Weights of a small image classifier: 48-pixel images.
Rows from block 12, named by matrix and row number. Rows with one number belong to one neuron. Each number is 200 + 40 x the weight over its row's rms, rounded and kept within 0 to 999. All counts start at 0. After the name is the row's rms in percent of the matrix's.
# fc1: MLP up (model.blocks.12.mlp.fc1.weight, 3072x768), inputs 688-767
# fc2: MLP down (model.blocks.12.mlp.fc2.weight, 768x3072, transposed), outputs 688-767
fc1.989,077,223,206,226,171,221,209,95,185,168,213,158,217,241,180,181,206,150,231,208,143,207,166,217,191,264,216,202,228,184,182,210,233,159,270,234,159,195,225,150,211,262,200,177,152,183,220,214,177,260,194,170,123,217,261,206,156,198,269,187,218,206,272,220,149,288,176,227,203,210,254,154,193,200,160,209,170,167,179,295,224
fc2.989,047,185,268,218,230,163,248,245,224,211,201,193,215,218,242,198,201,230,187,167,188,155,143,221,212,231,204,284,153,185,205,156,243,222,183,216,230,220,202,184,181,188,188,259,205,198,195,130,210,192,210,296,176,183,222,232,241,248,232,147,210,218,333,242,190,189,172,202,166,215,220,232,151,193,179,212,187,153,179,260,286
fc1.990,087,193,221,180,184,253,276,126,239,209,196,130,150,234,144,209,204,142,158,240,119,182,165,237,257,255,246,196,216,119,263,200,286,147,268,241,161,239,198,193,233,215,196,204,148,201,231,186,191,263,209,218,168,205,207,187,195,247,154,219,213,211,273,154,200,193,176,270,223,290,283,208,250,219,144,205,221,104,118,310,215
fc2.990,062,143,228,192,183,211,194,224,204,188,213,195,245,171,147,199,160,163,181,135,220,227,224,188,276,221,179,186,133,166,178,234,215,163,207,250,214,146,180,210,146,156,244,206,194,164,223,225,215,181,151,135,200,229,228,252,228,246,239,232,170,179,202,175,244,158,175,208,285,182,227,215,182,148,225,187,199,193,203,184,161
fc1.991,116,151,168,244,249,225,165,123,222,212,249,219,242,205,234,257,231,212,104,217,205,137,213,244,160,246,145,270,281,194,270,267,272,203,238,206,150,215,184,146,188,204,180,222,147,160,246,260,119,197,163,212,208,208,231,230,204,180,205,152,170,126,262,167,241,180,192,163,200,190,240,146,238,191,233,161,216,182,158,172,238
fc2.991,179,224,125,238,152,235,160,147,176,209,151,199,239,166,189,176,119,214,191,183,241,224,232,187,192,83,197,106,207,186,246,210,180,214,209,214,205,192,192,210,240,216,212,99,221,185,243,230,201,212,194,140,237,212,145,210,185,192,116,326,188,227,162,134,196,242,208,230,286,200,194,201,184,185,199,168,189,259,153,132,152
fc1.992,085,156,211,210,174,214,172,133,257,142,101,136,191,182,144,224,227,175,198,188,212,141,105,235,189,262,168,164,185,147,220,215,168,153,218,161,148,243,206,209,272,197,198,139,194,217,239,222,202,250,243,294,186,201,200,193,176,191,205,177,144,200,229,198,211,185,215,274,233,257,248,215,174,198,173,148,213,146,203,218,192
fc2.992,059,225,193,269,262,209,244,214,213,273,217,115,256,180,247,225,211,212,232,197,81,174,184,224,165,193,238,198,177,262,196,207,195,201,203,220,212,241,273,185,184,205,187,227,206,154,191,168,209,238,235,280,215,201,232,136,193,260,251,216,157,210,288,195,178,249,112,223,243,255,227,171,142,154,190,238,194,189,160,246,294
fc1.993,077,180,249,253,185,235,259,176,264,219,128,155,199,213,175,216,175,164,170,193,194,209,177,256,304,218,187,194,169,108,224,158,186,143,229,138,179,271,243,141,220,256,181,150,182,179,165,197,167,225,183,198,166,197,116,219,99,188,238,173,171,218,211,214,195,294,170,253,255,262,216,272,121,199,153,235,146,125,212,217,188
fc2.993,043,255,202,210,183,169,175,154,164,201,209,167,213,209,214,219,241,206,168,231,207,187,178,191,166,167,201,218,198,221,155,158,251,210,153,270,251,192,267,187,220,228,179,122,232,250,137,141,209,237,219,223,140,167,167,238,286,235,168,197,201,184,325,166,182,124,190,204,224,204,234,221,123,162,201,201,160,187,157,272,261
fc1.994,121,174,265,201,191,192,223,180,210,218,64,196,169,201,198,195,221,179,173,176,94,146,143,252,202,288,209,109,161,225,200,246,183,237,221,210,177,170,238,177,171,218,251,207,201,195,248,146,176,202,192,257,228,178,224,199,151,250,256,210,143,205,225,228,230,191,185,225,207,203,216,213,190,153,191,57,157,196,144,230,312
fc2.994,185,168,228,246,208,202,211,237,234,262,232,168,156,205,282,248,250,175,234,225,219,182,134,243,199,164,232,203,261,256,184,182,216,186,305,128,178,153,224,215,196,196,174,196,186,221,168,184,177,161,224,245,259,152,224,130,155,218,214,136,205,273,188,164,181,210,133,245,140,316,242,147,182,207,140,265,206,159,227,210,248
fc1.995,089,224,203,238,204,181,214,95,191,218,218,71,232,222,160,289,196,146,213,245,144,187,155,291,212,234,159,194,221,193,202,248,219,167,245,191,155,244,228,169,225,245,164,134,218,220,183,183,215,209,240,219,207,171,188,246,148,227,267,142,190,214,306,197,197,242,222,197,263,244,220,172,193,228,192,229,152,136,160,304,215
fc2.995,030,307,279,74,210,199,159,206,190,201,194,199,229,167,197,164,165,178,228,236,104,226,205,213,158,183,243,240,189,235,237,175,197,185,189,196,164,216,224,165,144,196,158,271,209,209,198,204,171,172,240,315,249,173,228,211,157,142,275,116,185,141,191,244,168,167,181,183,89,215,217,142,247,223,171,217,192,162,173,208,229
fc1.996,088,141,228,196,162,218,217,201,241,137,206,147,165,245,204,181,172,223,175,214,165,156,216,257,204,249,196,174,272,211,185,203,224,151,224,195,115,200,228,170,218,211,150,160,187,224,240,145,224,217,166,231,166,173,165,186,115,221,310,176,195,253,295,195,189,215,187,230,258,258,209,155,163,239,159,163,135,158,157,250,227
fc2.996,046,206,192,196,229,201,231,213,152,217,202,158,165,216,235,160,192,203,262,259,149,161,187,190,157,160,255,184,296,191,253,189,152,192,178,186,174,211,204,173,237,246,173,227,172,183,142,172,227,178,209,243,195,240,212,183,178,201,234,193,153,190,286,188,221,195,216,140,146,183,142,210,201,228,241,212,249,202,233,207,232
fc1.997,100,230,215,197,178,156,320,130,212,195,139,154,169,207,147,161,153,128,168,302,89,264,223,249,226,233,187,294,276,177,262,200,201,120,263,226,193,289,214,172,204,251,179,202,167,179,155,191,175,261,221,225,110,198,237,202,202,170,263,168,151,225,219,194,168,182,194,289,176,260,200,280,196,180,170,249,195,141,202,262,212
fc2.997,117,185,186,270,174,232,213,163,211,202,270,165,199,204,198,208,141,248,153,141,202,185,292,180,200,237,186,166,141,213,195,257,196,154,225,180,201,193,187,227,165,198,257,112,187,185,231,151,205,185,164,176,215,216,209,198,255,210,140,240,222,195,215,135,230,242,169,240,249,231,222,256,206,187,208,232,136,193,187,242,171
fc1.998,094,143,220,216,189,162,216,181,221,197,167,155,190,241,266,283,149,161,192,241,192,179,150,286,246,214,168,249,230,164,230,209,173,193,208,171,147,183,220,144,248,241,171,181,172,203,217,224,219,215,184,264,131,170,244,202,114,228,144,161,153,232,243,198,184,218,218,229,222,241,265,187,167,210,180,196,148,169,192,269,211
fc2.998,079,225,202,184,202,176,142,223,238,178,197,215,295,178,145,194,238,155,227,192,190,182,194,185,185,204,198,182,147,179,251,213,207,206,195,229,148,195,229,153,193,181,211,245,178,199,235,212,251,242,222,265,179,221,200,264,153,247,261,196,162,168,195,248,269,162,238,84,119,134,145,179,223,160,222,140,211,199,231,207,226
fc1.999,078,152,227,162,186,205,262,137,245,188,132,117,167,223,154,249,224,143,225,249,143,172,146,277,221,215,186,241,196,197,186,210,268,161,250,109,123,243,202,174,243,216,154,261,185,185,168,208,214,282,271,211,171,166,190,222,176,187,254,172,190,300,208,195,172,234,226,208,256,275,212,210,183,186,170,237,195,156,141,204,192
fc2.999,033,190,243,184,230,160,218,243,218,230,189,209,217,195,226,276,284,200,220,211,149,188,133,229,231,247,215,256,162,171,221,127,200,198,172,227,175,202,249,238,154,185,207,252,182,206,176,142,217,253,179,246,167,202,269,236,201,263,272,158,197,184,292,245,227,136,204,156,160,209,199,170,170,175,156,207,225,145,211,249,233
fc1.1000,092,240,237,219,182,228,257,206,229,209,239,115,234,208,270,268,227,226,183,203,251,184,243,237,210,223,188,172,207,142,236,300,195,242,230,134,209,241,202,156,229,195,166,203,225,197,207,228,166,217,218,134,199,161,155,233,99,241,302,170,199,151,201,165,192,173,162,201,184,207,228,210,115,233,189,202,120,205,201,195,274
fc2.1000,115,224,133,224,148,206,132,153,178,189,185,212,178,194,207,205,167,223,165,237,244,218,256,172,180,163,215,132,244,209,179,194,203,210,158,194,233,210,217,208,276,237,211,42,251,209,189,231,187,216,193,152,194,192,137,189,229,152,92,295,213,219,140,149,148,192,202,197,265,215,229,210,178,194,203,182,170,199,159,157,187
fc1.1001,106,180,271,247,175,162,240,178,197,170,196,175,145,173,179,234,180,190,186,229,159,177,190,271,182,229,169,199,313,212,252,232,216,239,249,217,164,209,243,182,236,184,124,184,196,188,183,186,156,215,207,207,167,180,228,213,168,244,304,186,168,243,239,180,182,266,185,192,245,251,245,125,164,229,163,238,167,138,198,217,234
fc2.1001,094,144,162,297,188,237,238,189,145,205,239,194,131,220,308,159,201,256,228,283,198,148,204,179,165,199,226,178,235,210,204,258,160,216,172,131,193,207,192,266,198,226,236,131,228,176,140,183,216,157,135,171,275,236,208,120,194,128,114,208,233,240,147,164,194,255,168,225,289,216,269,225,218,227,210,230,200,252,222,193,212
fc1.1002,098,248,216,177,185,192,227,165,205,163,178,144,185,233,110,219,189,201,208,202,260,120,215,179,164,245,181,214,185,159,251,161,159,206,233,159,195,187,174,205,188,184,120,183,209,161,184,202,171,288,166,184,209,151,247,183,157,202,212,164,106,245,250,259,204,194,188,202,237,226,251,217,161,206,214,199,142,171,212,275,172
fc2.1002,101,115,164,211,117,209,177,208,208,202,272,162,172,226,240,193,171,189,193,151,153,167,258,197,186,269,185,204,204,212,155,250,233,176,183,213,257,228,235,185,225,242,154,203,187,191,186,308,198,194,228,223,149,212,154,187,258,218,169,194,226,210,246,206,199,155,145,235,218,218,223,222,209,230,221,260,162,168,225,243,224
fc1.1003,075,162,211,293,170,206,190,231,197,265,169,211,185,161,164,232,219,167,161,179,140,158,173,214,252,200,185,253,179,199,211,249,218,179,237,159,132,238,170,172,273,249,154,135,196,176,241,225,197,230,200,188,231,157,136,224,176,191,288,148,186,180,228,169,185,175,147,226,234,213,202,292,212,194,167,203,223,197,155,227,203
fc2.1003,069,213,261,166,201,191,238,220,245,214,205,223,154,182,257,176,139,170,192,166,244,219,136,219,239,132,182,210,170,235,185,196,262,216,313,202,220,152,176,218,160,148,189,251,191,193,235,167,173,127,187,179,252,188,205,191,191,184,272,138,194,211,167,187,155,198,160,249,183,231,256,174,210,201,192,228,203,178,193,272,163
fc1.1004,078,182,259,243,161,204,227,172,235,225,157,179,225,209,156,286,220,170,214,182,170,189,161,205,268,209,194,228,204,132,232,270,157,115,245,213,136,243,253,158,225,177,120,139,212,190,178,184,155,241,197,265,157,176,143,163,173,185,237,123,171,249,194,189,228,229,223,277,246,239,203,241,155,168,144,206,126,150,217,229,241
fc2.1004,031,218,172,199,177,246,207,142,188,186,211,164,269,186,182,233,131,227,146,193,248,246,289,163,232,178,172,170,143,221,165,255,198,178,216,241,221,129,177,189,194,217,210,101,246,163,221,199,205,209,208,112,205,225,184,179,260,242,92,284,155,221,239,142,175,270,174,201,301,228,210,204,149,137,216,203,151,231,172,203,182
fc1.1005,083,153,254,207,187,150,233,148,204,284,219,132,145,222,142,190,159,168,193,257,158,206,154,210,241,230,228,214,212,165,232,235,248,176,208,181,194,216,234,162,166,195,146,167,154,225,199,230,166,319,181,281,205,196,191,231,178,181,204,239,160,261,209,184,199,173,252,243,232,277,305,240,156,176,210,224,148,173,151,315,197
fc2.1005,051,140,143,241,177,240,287,214,192,228,191,180,196,176,230,263,127,262,239,211,283,177,185,224,245,164,204,198,186,178,215,218,158,238,218,221,225,239,150,221,173,187,186,189,196,136,234,178,229,190,214,193,193,229,198,263,211,252,177,215,172,219,260,163,238,287,167,219,240,202,178,242,180,228,232,192,247,247,151,168,211
fc1.1006,121,220,203,196,242,210,253,160,206,165,288,145,236,203,185,277,158,218,193,222,213,173,232,260,210,193,157,209,175,220,240,298,200,251,268,115,192,215,195,145,166,185,120,214,227,214,232,215,181,174,194,172,184,234,212,242,214,318,253,113,240,161,200,184,213,121,170,213,180,197,171,233,158,202,156,283,185,193,212,209,212
fc2.1006,163,243,164,241,177,211,174,146,190,177,181,215,182,194,220,148,153,228,169,249,242,238,259,151,224,156,215,170,277,219,185,199,196,199,191,189,254,208,178,198,253,196,229,81,257,169,201,214,176,183,188,127,242,185,176,167,234,130,86,289,203,191,116,163,163,241,176,224,322,214,259,231,209,186,176,162,176,226,167,169,168
fc1.1007,093,194,264,240,139,152,224,166,206,202,129,129,293,219,203,268,178,180,202,180,112,177,202,219,270,296,217,194,171,184,189,229,194,113,225,144,228,240,254,178,228,203,184,203,222,199,267,165,223,251,153,254,140,140,204,217,172,168,215,138,222,196,169,176,214,180,215,274,277,206,251,256,244,217,208,82,123,181,168,217,251
fc2.1007,057,194,189,155,177,194,233,284,210,256,283,188,148,202,204,208,233,212,223,216,233,167,214,260,208,128,179,197,234,243,175,205,199,167,244,180,218,174,130,213,223,171,227,177,199,165,199,114,159,143,179,141,206,198,192,158,207,229,243,154,182,192,214,283,199,251,216,268,135,195,229,205,216,225,240,222,244,222,225,313,119
fc1.1008,083,155,202,207,185,228,233,94,196,214,190,166,198,218,200,206,205,184,168,254,214,163,185,284,224,208,214,224,254,183,210,214,225,124,239,202,170,260,241,160,210,256,103,188,174,168,187,263,156,275,223,183,164,175,174,222,140,209,201,168,180,235,308,192,201,230,178,282,235,222,253,167,221,227,177,264,212,201,165,276,204
fc2.1008,034,203,263,172,327,182,216,223,249,223,213,183,266,166,232,242,220,161,203,188,210,180,164,220,206,221,245,225,152,185,241,140,221,220,237,231,192,183,181,202,168,163,190,246,168,218,225,152,218,204,233,201,175,198,256,176,204,297,243,211,183,193,294,233,193,210,172,209,205,207,203,195,161,163,165,250,158,140,196,242,226
fc1.1009,089,126,257,225,213,196,250,145,192,211,228,156,181,221,213,166,218,187,190,260,163,221,144,202,223,189,210,193,209,149,261,198,189,200,246,169,108,257,238,163,225,241,166,210,205,185,182,198,200,249,228,202,164,124,195,234,133,197,203,197,218,246,210,177,198,279,135,226,272,276,187,272,185,197,170,220,171,178,193,212,249
fc2.1009,064,170,209,160,202,213,211,254,207,195,205,157,196,155,164,154,192,154,240,219,131,187,147,221,211,181,239,178,226,180,178,167,172,202,310,225,202,208,192,165,200,192,169,310,122,141,215,182,267,172,200,209,175,232,245,169,198,240,306,162,168,173,195,211,193,228,224,250,135,165,236,168,188,239,218,206,270,191,249,189,157
fc1.1010,106,173,237,228,143,105,237,188,214,220,119,157,194,165,163,190,130,170,224,230,190,186,191,220,255,227,156,247,159,125,220,210,142,172,273,196,177,220,300,176,209,174,150,206,178,247,281,206,211,253,190,229,202,177,51,179,183,244,268,180,150,231,165,238,201,195,173,220,232,205,225,189,197,222,193,228,193,210,140,243,246
fc2.1010,071,226,193,165,191,203,188,219,241,201,181,198,267,212,136,188,192,181,200,174,275,254,229,207,149,197,214,173,198,203,253,220,216,242,240,254,188,237,135,157,192,222,154,186,173,145,247,193,191,160,265,163,163,178,188,213,201,223,271,172,178,140,262,239,162,288,225,167,132,174,141,173,217,207,232,171,197,217,172,192,150
fc1.1011,070,214,261,234,178,216,220,176,231,185,208,146,177,186,192,185,157,188,195,250,162,210,167,202,237,209,216,204,250,114,246,200,232,141,249,137,113,192,192,169,250,215,117,196,142,197,196,240,173,203,192,176,215,196,197,202,130,192,213,189,121,244,296,182,241,275,227,201,265,282,263,238,192,201,160,237,110,167,179,195,272
fc2.1011,023,225,271,158,312,183,192,222,200,229,215,187,240,162,195,177,239,207,199,112,224,173,146,236,285,168,218,259,130,177,270,167,185,211,209,241,217,197,222,189,182,167,240,185,172,172,214,95,235,192,153,205,225,211,244,272,189,268,330,183,187,104,340,240,204,158,235,179,183,159,215,248,146,140,187,164,208,157,203,259,151
fc1.1012,086,118,227,254,166,258,189,199,249,193,170,228,186,273,175,280,190,198,136,194,258,137,160,232,209,255,224,176,206,177,208,185,219,207,214,189,172,198,179,199,211,233,189,215,162,182,238,228,182,200,214,196,149,203,199,214,132,202,219,145,148,239,170,189,204,257,186,170,219,255,236,161,157,210,149,204,203,140,165,180,181
fc2.1012,062,185,172,201,174,256,275,231,195,255,202,93,204,144,189,245,169,210,231,231,192,166,173,244,161,184,221,169,193,183,241,211,190,231,213,267,207,187,190,190,187,215,153,261,173,131,251,191,250,210,221,278,166,207,215,193,197,289,271,191,147,183,324,175,225,256,201,164,169,177,180,119,152,234,229,249,234,208,174,189,203
fc1.1013,111,144,230,211,136,194,273,192,225,221,147,193,245,179,112,192,188,128,200,224,250,185,232,232,231,286,240,215,229,192,253,212,181,212,234,175,118,188,219,146,251,199,156,259,203,171,137,200,197,195,221,154,148,130,162,200,173,210,211,132,71,288,199,198,193,174,199,229,295,196,228,282,171,189,190,228,229,212,175,212,196
fc2.1013,079,213,135,195,221,200,202,234,199,266,174,196,223,155,197,240,195,190,242,287,168,189,121,225,185,180,216,190,206,206,203,167,181,201,234,235,194,190,266,181,153,172,176,260,178,193,196,189,204,269,214,186,172,216,252,187,188,307,262,181,159,199,254,192,223,172,198,201,140,209,220,134,125,196,165,217,254,165,199,198,244
fc1.1014,134,179,204,203,248,277,238,191,213,229,195,133,195,189,189,157,241,165,198,235,137,159,170,252,226,340,194,165,208,188,203,221,238,213,189,154,177,173,250,116,201,193,173,158,212,141,165,196,200,244,249,202,218,154,210,205,189,203,208,177,162,259,237,197,220,181,179,218,247,235,237,265,207,179,241,158,178,171,125,222,275
fc2.1014,162,172,177,250,179,187,228,192,189,254,200,182,162,135,304,214,219,221,227,311,168,140,128,228,163,219,256,165,267,199,226,150,171,197,232,147,193,220,251,237,167,198,196,209,175,202,197,210,242,214,190,247,250,231,224,113,182,195,178,214,210,249,146,140,227,201,153,235,201,271,245,225,161,215,130,249,221,172,205,180,269
fc1.1015,133,217,218,215,109,233,180,172,193,187,230,215,162,234,239,205,224,200,223,233,191,158,105,242,308,188,140,229,286,169,166,200,164,235,173,216,158,171,197,176,239,255,215,165,154,169,193,205,215,199,175,249,154,194,229,269,159,187,230,171,184,246,215,258,129,289,182,195,222,206,246,167,183,140,146,180,71,167,249,170,219
fc2.1015,263,150,187,215,206,163,143,210,213,177,213,253,209,203,143,203,226,200,186,141,209,197,229,187,250,237,185,172,167,123,194,231,151,160,172,201,177,211,188,248,189,181,272,186,198,186,205,239,232,236,123,167,219,244,196,255,190,169,209,232,220,146,142,217,285,127,257,196,240,158,155,266,273,186,235,153,215,236,247,135,122
fc1.1016,113,213,228,221,186,175,258,168,237,209,162,182,229,170,133,224,198,196,219,225,188,194,183,197,188,174,181,231,251,123,253,141,190,128,255,198,137,247,230,140,169,200,220,212,139,170,174,189,196,261,172,185,151,199,233,213,194,200,212,165,219,263,198,201,193,194,223,232,228,220,233,197,239,216,159,231,158,172,203,265,247
fc2.1016,068,158,209,180,190,235,173,202,200,181,213,154,216,198,213,204,182,115,205,223,138,233,299,175,190,284,216,188,283,203,158,249,185,122,254,166,163,204,244,91,218,219,141,246,191,196,200,340,197,199,242,223,255,205,251,167,194,225,215,224,127,212,177,207,246,160,175,182,150,205,242,186,321,196,181,228,169,172,250,198,223
fc1.1017,102,159,206,247,205,200,249,193,181,180,143,138,202,213,175,247,190,237,175,236,204,197,205,204,231,190,183,247,194,162,222,237,185,166,265,166,186,207,213,190,188,199,112,200,188,185,223,216,193,206,219,258,135,130,88,176,159,173,271,145,142,238,232,184,198,216,192,190,246,255,261,243,220,234,204,176,209,198,146,196,221
fc2.1017,078,149,273,227,181,162,213,237,206,217,249,215,110,248,267,198,223,225,238,224,177,124,182,220,177,201,215,181,222,190,269,178,190,208,232,127,120,203,188,258,182,225,165,242,193,259,140,180,189,117,195,235,277,177,233,179,174,168,210,127,252,215,185,190,213,245,206,213,153,239,204,208,267,240,189,227,196,186,228,246,194
fc1.1018,090,184,211,273,202,189,229,210,180,221,168,115,220,201,128,226,202,165,225,205,220,185,145,272,171,245,178,301,227,200,224,244,185,198,247,155,176,213,207,151,262,234,174,189,180,184,172,230,228,222,205,257,183,139,169,175,164,172,254,170,135,182,211,232,232,206,214,257,262,214,228,242,144,176,152,324,167,174,191,212,255
fc2.1018,058,188,187,249,204,158,236,235,210,246,203,176,117,218,222,214,230,171,222,200,191,148,173,204,175,216,225,248,282,195,236,163,212,242,220,196,238,166,220,241,267,225,167,203,191,156,125,192,218,191,247,366,212,173,232,209,153,249,220,200,218,236,283,193,224,243,187,167,256,219,207,167,157,222,177,205,214,183,193,188,253
fc1.1019,082,219,202,225,144,182,233,169,238,162,207,178,185,206,170,282,223,213,192,196,173,177,127,225,196,221,198,209,237,171,220,192,191,105,224,178,113,209,238,175,198,178,168,174,154,171,220,238,216,244,200,217,177,152,88,225,187,206,292,195,177,229,227,205,193,201,169,198,296,274,222,195,185,221,150,233,179,153,196,276,179
fc2.1019,023,162,259,179,236,161,257,271,213,170,181,227,192,195,205,162,221,190,185,201,212,200,241,227,232,243,202,208,211,206,199,101,219,201,215,194,160,147,172,181,137,166,189,321,175,250,216,240,172,158,222,226,283,203,239,175,178,168,251,166,201,177,186,176,174,197,187,216,137,217,216,155,241,208,207,219,183,196,229,198,198
fc1.1020,086,189,195,222,170,194,220,230,297,199,213,186,229,205,80,244,231,173,205,229,195,194,251,275,285,234,194,197,209,193,250,217,217,187,269,134,188,250,200,136,210,185,169,193,232,164,155,141,200,222,225,191,189,208,155,183,203,203,310,184,128,212,184,144,238,174,250,262,230,214,208,221,206,225,179,230,191,131,206,231,158
fc2.1020,053,189,257,254,166,154,237,192,191,213,215,191,163,280,222,119,204,260,172,212,227,134,209,174,192,191,182,292,147,174,219,199,260,253,145,198,249,185,190,204,183,198,214,173,231,191,190,111,201,205,195,237,187,184,150,232,253,214,172,176,246,211,310,193,181,197,202,219,188,161,228,252,153,206,226,212,155,197,139,331,205
fc1.1021,093,164,217,196,160,232,217,147,221,213,244,139,208,223,227,246,203,182,180,220,128,187,169,226,229,240,215,153,208,168,221,233,212,184,257,151,142,194,243,171,224,218,206,179,209,164,244,198,158,261,155,229,195,141,183,202,211,186,262,134,134,200,242,212,232,194,185,209,245,222,236,186,207,175,192,199,119,148,213,230,238
fc2.1021,035,276,198,183,139,245,221,170,195,188,168,190,238,184,124,179,103,229,151,114,303,240,312,158,212,225,195,160,166,208,176,228,204,190,202,262,212,219,109,130,198,220,202,149,198,121,299,203,195,210,205,176,179,205,129,237,225,222,188,233,201,174,254,161,161,257,205,208,257,186,191,216,147,203,243,168,195,219,120,155,128
fc1.1022,090,166,240,263,196,177,229,179,237,203,121,119,163,252,213,230,212,153,205,232,178,187,186,244,202,277,220,184,220,126,214,244,228,189,219,185,173,190,264,189,204,223,143,204,210,226,195,196,186,224,226,180,201,183,173,198,165,194,247,169,115,181,172,191,184,197,188,218,234,200,293,219,136,209,141,187,139,120,132,233,222
fc2.1022,022,257,149,148,212,166,190,200,210,197,139,235,199,209,215,162,204,180,224,277,237,236,134,186,189,142,224,218,212,212,224,137,213,248,171,212,181,148,186,199,226,220,192,231,208,176,188,125,193,176,226,267,202,176,196,192,192,183,230,181,201,204,239,229,123,216,289,156,190,186,212,155,165,194,238,186,222,224,192,202,208
fc1.1023,098,182,194,246,191,167,209,157,272,173,156,187,165,230,138,207,170,189,183,265,205,172,147,251,188,207,190,111,144,224,195,226,185,208,241,176,174,173,196,138,203,251,210,197,166,216,247,194,167,240,179,238,252,202,234,186,120,213,201,214,131,186,193,230,238,169,213,226,223,228,215,170,139,191,156,140,192,196,168,202,186
fc2.1023,071,180,146,207,229,220,189,195,178,221,153,185,163,200,293,225,231,202,282,314,216,195,69,226,246,151,217,214,251,225,217,195,162,173,251,134,201,166,188,239,209,171,202,213,225,156,175,126,194,172,182,186,278,182,235,183,182,240,187,243,173,257,188,187,224,220,162,201,215,245,244,180,177,170,153,216,238,250,212,179,229
fc1.1024,105,126,252,179,186,200,177,218,215,178,143,247,154,207,231,189,213,236,138,202,176,93,137,172,207,196,132,164,204,223,231,162,174,203,238,236,165,159,230,130,172,218,234,246,210,200,213,230,229,180,231,262,211,202,199,224,162,173,266,193,171,198,129,234,183,195,202,237,208,234,144,236,123,224,74,187,199,229,159,188,178
fc2.1024,131,211,169,212,160,263,244,178,233,245,160,131,209,165,268,249,197,208,255,208,184,185,172,243,177,169,237,151,174,240,186,215,165,183,245,202,169,210,238,180,205,233,160,209,188,212,220,204,213,214,236,200,211,234,210,191,186,281,216,222,136,264,244,109,210,226,162,235,201,241,206,161,165,233,195,274,205,185,185,174,237
fc1.1025,108,207,219,196,134,142,278,211,226,213,185,139,108,243,139,232,159,178,196,247,94,173,182,279,275,253,231,171,256,162,220,202,163,173,292,220,152,272,225,165,236,258,198,201,178,175,257,190,199,238,171,237,167,190,135,224,194,204,259,179,205,214,201,178,217,221,226,298,204,218,164,280,235,197,158,192,179,176,177,232,186
fc2.1025,100,155,207,218,206,236,234,186,268,199,268,153,220,172,237,223,150,223,136,191,211,216,294,180,209,250,238,147,200,240,160,252,198,175,274,186,210,201,193,207,147,169,203,192,148,149,265,192,170,159,192,164,225,228,250,153,215,200,168,227,190,189,173,121,213,268,145,245,246,262,257,233,212,176,161,263,138,150,216,230,188
fc1.1026,104,211,204,246,178,222,177,154,180,194,121,163,224,190,167,286,204,155,179,239,214,243,191,267,215,246,202,285,236,146,218,180,162,241,238,162,180,196,210,132,221,203,186,165,160,229,289,211,209,225,187,201,189,173,222,205,118,178,286,169,154,182,242,220,173,242,215,192,246,242,240,216,185,162,181,178,146,152,210,222,206
fc2.1026,116,208,167,198,196,159,127,221,179,279,86,267,222,211,176,197,272,161,195,209,216,220,141,182,260,218,203,246,195,190,154,200,229,183,176,231,218,190,234,247,240,154,276,170,232,147,175,225,202,168,189,260,230,162,191,263,191,196,203,218,251,211,130,273,195,127,220,177,227,191,192,203,173,130,174,155,242,215,183,175,213
fc1.1027,079,133,237,245,199,242,194,142,174,214,248,127,175,202,164,275,193,166,157,199,169,180,156,256,174,196,180,263,136,172,244,267,165,136,174,138,112,207,204,143,206,195,142,154,131,235,193,226,190,177,226,185,177,190,158,237,139,208,276,159,101,190,199,179,182,223,165,239,236,184,234,243,180,247,173,314,177,173,122,217,204
fc2.1027,046,222,254,171,268,140,209,246,199,193,162,196,252,174,213,221,243,150,190,216,178,242,177,209,169,236,212,234,191,184,168,144,207,213,219,260,208,199,257,177,178,233,171,270,218,240,168,188,186,203,251,319,171,194,251,223,157,274,294,172,189,190,337,211,206,134,206,172,152,199,191,143,180,184,180,201,179,121,213,207,326
fc1.1028,097,153,247,211,153,214,164,176,197,197,198,231,154,221,179,165,173,164,216,214,52,183,131,194,310,225,163,162,184,237,204,194,156,217,180,237,181,177,281,219,187,289,214,223,146,190,193,165,187,277,186,248,125,186,215,198,202,176,214,225,192,173,187,243,244,188,219,222,198,238,193,168,200,210,154,177,160,182,173,209,160
fc2.1028,163,174,67,226,133,218,172,175,143,234,171,205,177,199,253,265,240,223,230,232,193,219,183,222,177,185,223,177,242,239,147,231,164,152,186,149,192,191,234,223,251,245,231,145,235,223,159,199,178,215,195,195,212,238,191,168,175,198,100,229,174,265,150,127,200,242,156,209,247,237,221,188,200,189,193,231,166,268,223,163,269
fc1.1029,091,194,207,206,171,164,153,206,272,259,93,196,234,182,107,187,198,151,188,210,229,163,203,279,237,167,250,266,328,272,181,173,249,170,206,150,165,210,148,153,162,186,183,211,154,145,193,203,173,207,196,227,200,217,166,166,202,152,279,152,177,259,254,215,208,218,254,206,198,200,116,247,208,181,176,139,168,164,238,207,159
fc2.1029,069,138,275,165,285,141,182,254,204,194,207,260,195,210,178,166,228,178,222,153,191,200,169,226,276,210,160,290,153,150,232,202,185,166,223,213,196,197,193,253,151,154,248,270,184,214,181,179,216,178,155,202,280,220,282,248,183,203,307,164,224,159,228,249,235,157,219,189,204,173,181,235,255,178,207,147,227,206,258,234,158
fc1.1030,100,160,195,189,213,186,202,228,218,183,84,139,196,215,177,253,221,149,157,216,168,188,160,228,190,301,210,241,193,159,205,211,251,119,209,169,162,192,232,177,241,229,154,154,231,226,224,259,206,196,195,248,161,171,243,225,164,126,183,150,193,226,249,190,195,214,192,177,230,224,257,232,210,214,193,224,142,137,193,233,207
fc2.1030,072,172,130,212,170,253,209,164,160,232,189,132,220,196,207,176,168,209,263,185,201,182,216,200,165,110,172,171,237,189,208,239,144,198,222,224,185,206,197,198,258,265,195,122,228,197,188,259,268,184,184,214,239,235,196,184,162,217,172,263,154,228,251,143,204,232,211,206,277,187,175,202,190,219,269,184,222,291,202,141,184
fc1.1031,116,158,244,236,214,228,193,210,163,208,169,232,185,234,155,226,207,217,197,210,141,169,132,227,237,293,176,124,155,218,202,228,204,208,193,230,172,192,237,194,217,236,238,217,224,199,251,210,145,257,183,267,222,221,233,207,179,247,222,200,173,180,204,211,201,178,168,214,264,259,142,146,157,163,159,163,133,155,196,204,251
fc2.1031,124,178,118,278,196,214,197,166,177,242,149,184,177,189,220,238,211,204,252,260,232,224,119,217,226,101,182,157,245,215,196,212,167,157,227,157,203,121,202,229,205,212,221,152,226,186,174,170,205,188,193,164,297,218,207,146,179,223,173,247,173,274,151,151,193,231,174,242,235,222,238,152,187,180,204,188,214,269,207,146,198